config = dict(
    cond_dim=128,
    text_encoder_layers=12,
    dropout=0.05,
    muon_scale='original',
    adamw_lr_other_params=0.00084,
    final_lr_fraction=0,
    weight_decay=0.03,
)
Rows from block 2 of the text encoder of a small text-conditioned image diffusion model, named by matrix and row number. Rows with one number belong to one neuron. Each number is 128 + 32 x the weight over its row's rms, rounded and kept within 0 to 255. All counts start at 0. Numbers have three digits each.
After each neuron's rows are labels from the 100 texts, of 14976, where the neuron reaches its highest value: "fires on" is the input token at the peak. Only what is clearly more common there than usual is listed. The data: rendered made-up planets. In brackets: how many of the 100, against the usual share in percent.
# fc1: MLP up (text_encoder.blocks.2.mlp.fc1.weight, 256x128), inputs 64-127
# fc2: MLP down (text_encoder.blocks.2.mlp.fc2.weight, 128x256, transposed), outputs 64-127

fc1.253:195116121126116167165140144128131202085080105065097170155094115163153155168137103079076107114106128054135125159152143120100100108134088132047188042091111153115171096081075129120079129131143193
fc2.253:133142141132125060153153074119146087150171137192184082118183169095107098089136161208160161103143150205126104122138131106133146194094141108196093182143157137153086119196143119109171153160083068
fires on: "banded" (100 vs 1.7)

fc1.229:192187119118101157145184080102069148088177135132157137144137116135126160128087146162148170096156144138109141093136150154156121153138165117150142134117121153158149099068127113152159095121149124
fc2.229:209095134078175129161114177105039123068121150122129109111126076138137129176063145137122179115106087134145115152145119126129107132156130140118096142100118130111155130058153076163167168118154115
fires on: "moons" (100 vs 5.9)

fc1.22:122104134127113132171168119128133150130182087157217057153110112131100137159178156112157139147154138131112114132162158106090094108131161113132174096099132191101133105112120088163091141183121150
fc2.22:132171117128146160085119125180131102124104147094066198076119139143161104088101091123123132084086140104150114113147122161168176145149131122131119167163131089152125143136134162094139139073144114
fires on: "with" (100 vs 4)

fc1.196:090176104135085105103082171104121069100133130107098203235121140152122145141109166166150104198112095097103195130139123148147143145057113118121168115087102132115136113100110121143157080143112025
fc2.196:148097126166162115121149097174126179134144115139110131130122125123144124177098090094112186100150136133139093149138132134153143112200133140125057114146114125129122098172154138124095132056170223
fires on: "moons" (100 vs 5.9)

fc1.136:149105138110145144122130111075182136176107152152168093081142163091121140078158068171199132095112123187083110144131187127129180100136154182108146135139128144107089160113095103102089129119100159
fc2.136:156119143144130158109182150094156137086104130146055149123079154128082138182121164178137078104177090071128193154066132088123119137077137124137110093136110109132195185126091115120162086120086109
fires on: "moons" (100 vs 5.9)

fc1.134:098127195131108124131117117107017135105099121072089091095104157122152130162103152199123091131105093078156139137116124155124119142104116091111176106134104118152073155122104122124133182106130169
fc2.134:156120081122170137096138130155226096164106131122144167135160072163126168119166121080114149116150154159123126099149110107111142120142152126145109187123150153154135108145148135132086140113131089
fires on: "with" (100 vs 4)

fc1.158:193085104159203112104097135080097109080088099126075154199167141164118118141126075128129139107145110094113169164140127107114113142093139127098144069133135132184169102089157089129156164131096142
fc2.158:094127136146070094168157096172140144117195136101178117127085147091111124051153137136163116103115152174155095079084128152120126113150138126131111157139149141087105156208161107114108099111136184
fires on: "moons" (100 vs 5.9)

fc1.118:120131113120134173105147126091143131156037155112141130075210152103118109106138133167194105079159137173101116186170101088111151123138121158142161131142145068142108136148124097101121097175164177
fc2.118:143151122134105094137160139152144160095185121188078140152079103123118153164133113142123142122117115124163175145050122111109111135087170153116100129137101168156159182141088124155170152107082117
fires on: "moons" (57 vs 5.9)

fc1.176:130109091073130196087098169129154204110100131151066085168145149086131182166096126157134121116093068154144091125195164093140150059129146074091119160161123108105176107141095169097143128114127154
fc2.176:137168153193107067176138092132106074142150125107197187107085110171123074095165141093126134136151187123114168141054088140120096185112128165160121089082130150152094155126166093163111136139139092
fires on: "moons" (100 vs 5.9)

fc1.243:188152167186122172184070064114151143102144142171166114125064185136124189143118195136119092180098088139166154161157128138139122143155109092084102082158144087123128119066091165077123135127114186
fc2.243:066120077079112091076212200131126131128121113076091140130174081127118054131138056118134149081169169095079121089102122106139124123092165176182159176089141153116133129181145113179145103130133060
fires on: "with" (100 vs 4)

fc1.6:154133108131178150187155124125089061126126146103091134075109153152160147139101123139100167105067157141083168131128135101175110147132135121069164103124116100078117137178099161198153159118134110
fc2.6:112129146117081107095089133102155200150125109166155121181149115095097139092134149106142078147189063106168100132128108157082146130126126153195093158121102153182148135065150122056118094136134144
fires on: "moons" (100 vs 5.9)

fc1.3:083195123106086114066116153124169147142119145104154125089108163195085123149171111082130140171095132088126105103179144100171058128120107140151149146128155110088143139156055125143159059157141118
fc2.3:178084138078143128157107153140097131135094121115132173178147105118094148176058135129085145125106083110155138102098113081110151135169077123139147096158067132114138131075124111145176161135136112
fires on: "ice" (100 vs 1.7)

fc1.89:127171124108142160110178123142121110160161138096105119087124110179099161140080104112181144107115177098144118151110068171102101144133082129193096122169179103124104066186129115089124146173119141
fc2.89:163097166077127102114078166100110135090102108117155121138115097115120121167114137134103143149098052126130145078144140056140165122162117120098150122164113156106154126050097096163182127129175080
fires on: "ice" (100 vs 1.7)

fc1.185:185128142130153112146145113159072156130134127165117123091121073146101059073123129125135162169068087152128149149183206145125147117149103152119109101178086149065098137161097059167134127091186116
fc2.185:054149126118116154121123130101188099140114112078150115168127185104134224159150129113103101080192157099136125119093089125148091140135155096122165167087131121195174116080160175098091109150068148
fires on: "ice" (100 vs 1.7)

fc1.168:141160165192136131119095114129093171100184091100148135153074164135154124099123157141146109091170155119130120095191095101092167151151147096107119170031118205138141130066135098193103089155099105
fc2.168:143086133151146127132163089125139103194117153130090180179163097111130188168057150104109066114134109151123174136114097119200076079156108164150132105222107099120204139083133109152113174167155081
fires on: "banded" (100 vs 1.7)

fc1.239:157113142141119122097083128101053182120061149153070165139094079193166106070096101122100169123139130123122158117151085145108146140121084137143129096050103113149126160103145110149151149088080108
fc2.239:096153118130135099193182087118221109132205131114186073124157176043079115149164137143124092133110113167132126125062175111146156132117170121143128145162164139113124106165134144083150083157177137
fires on: "banded" (100 vs 1.7)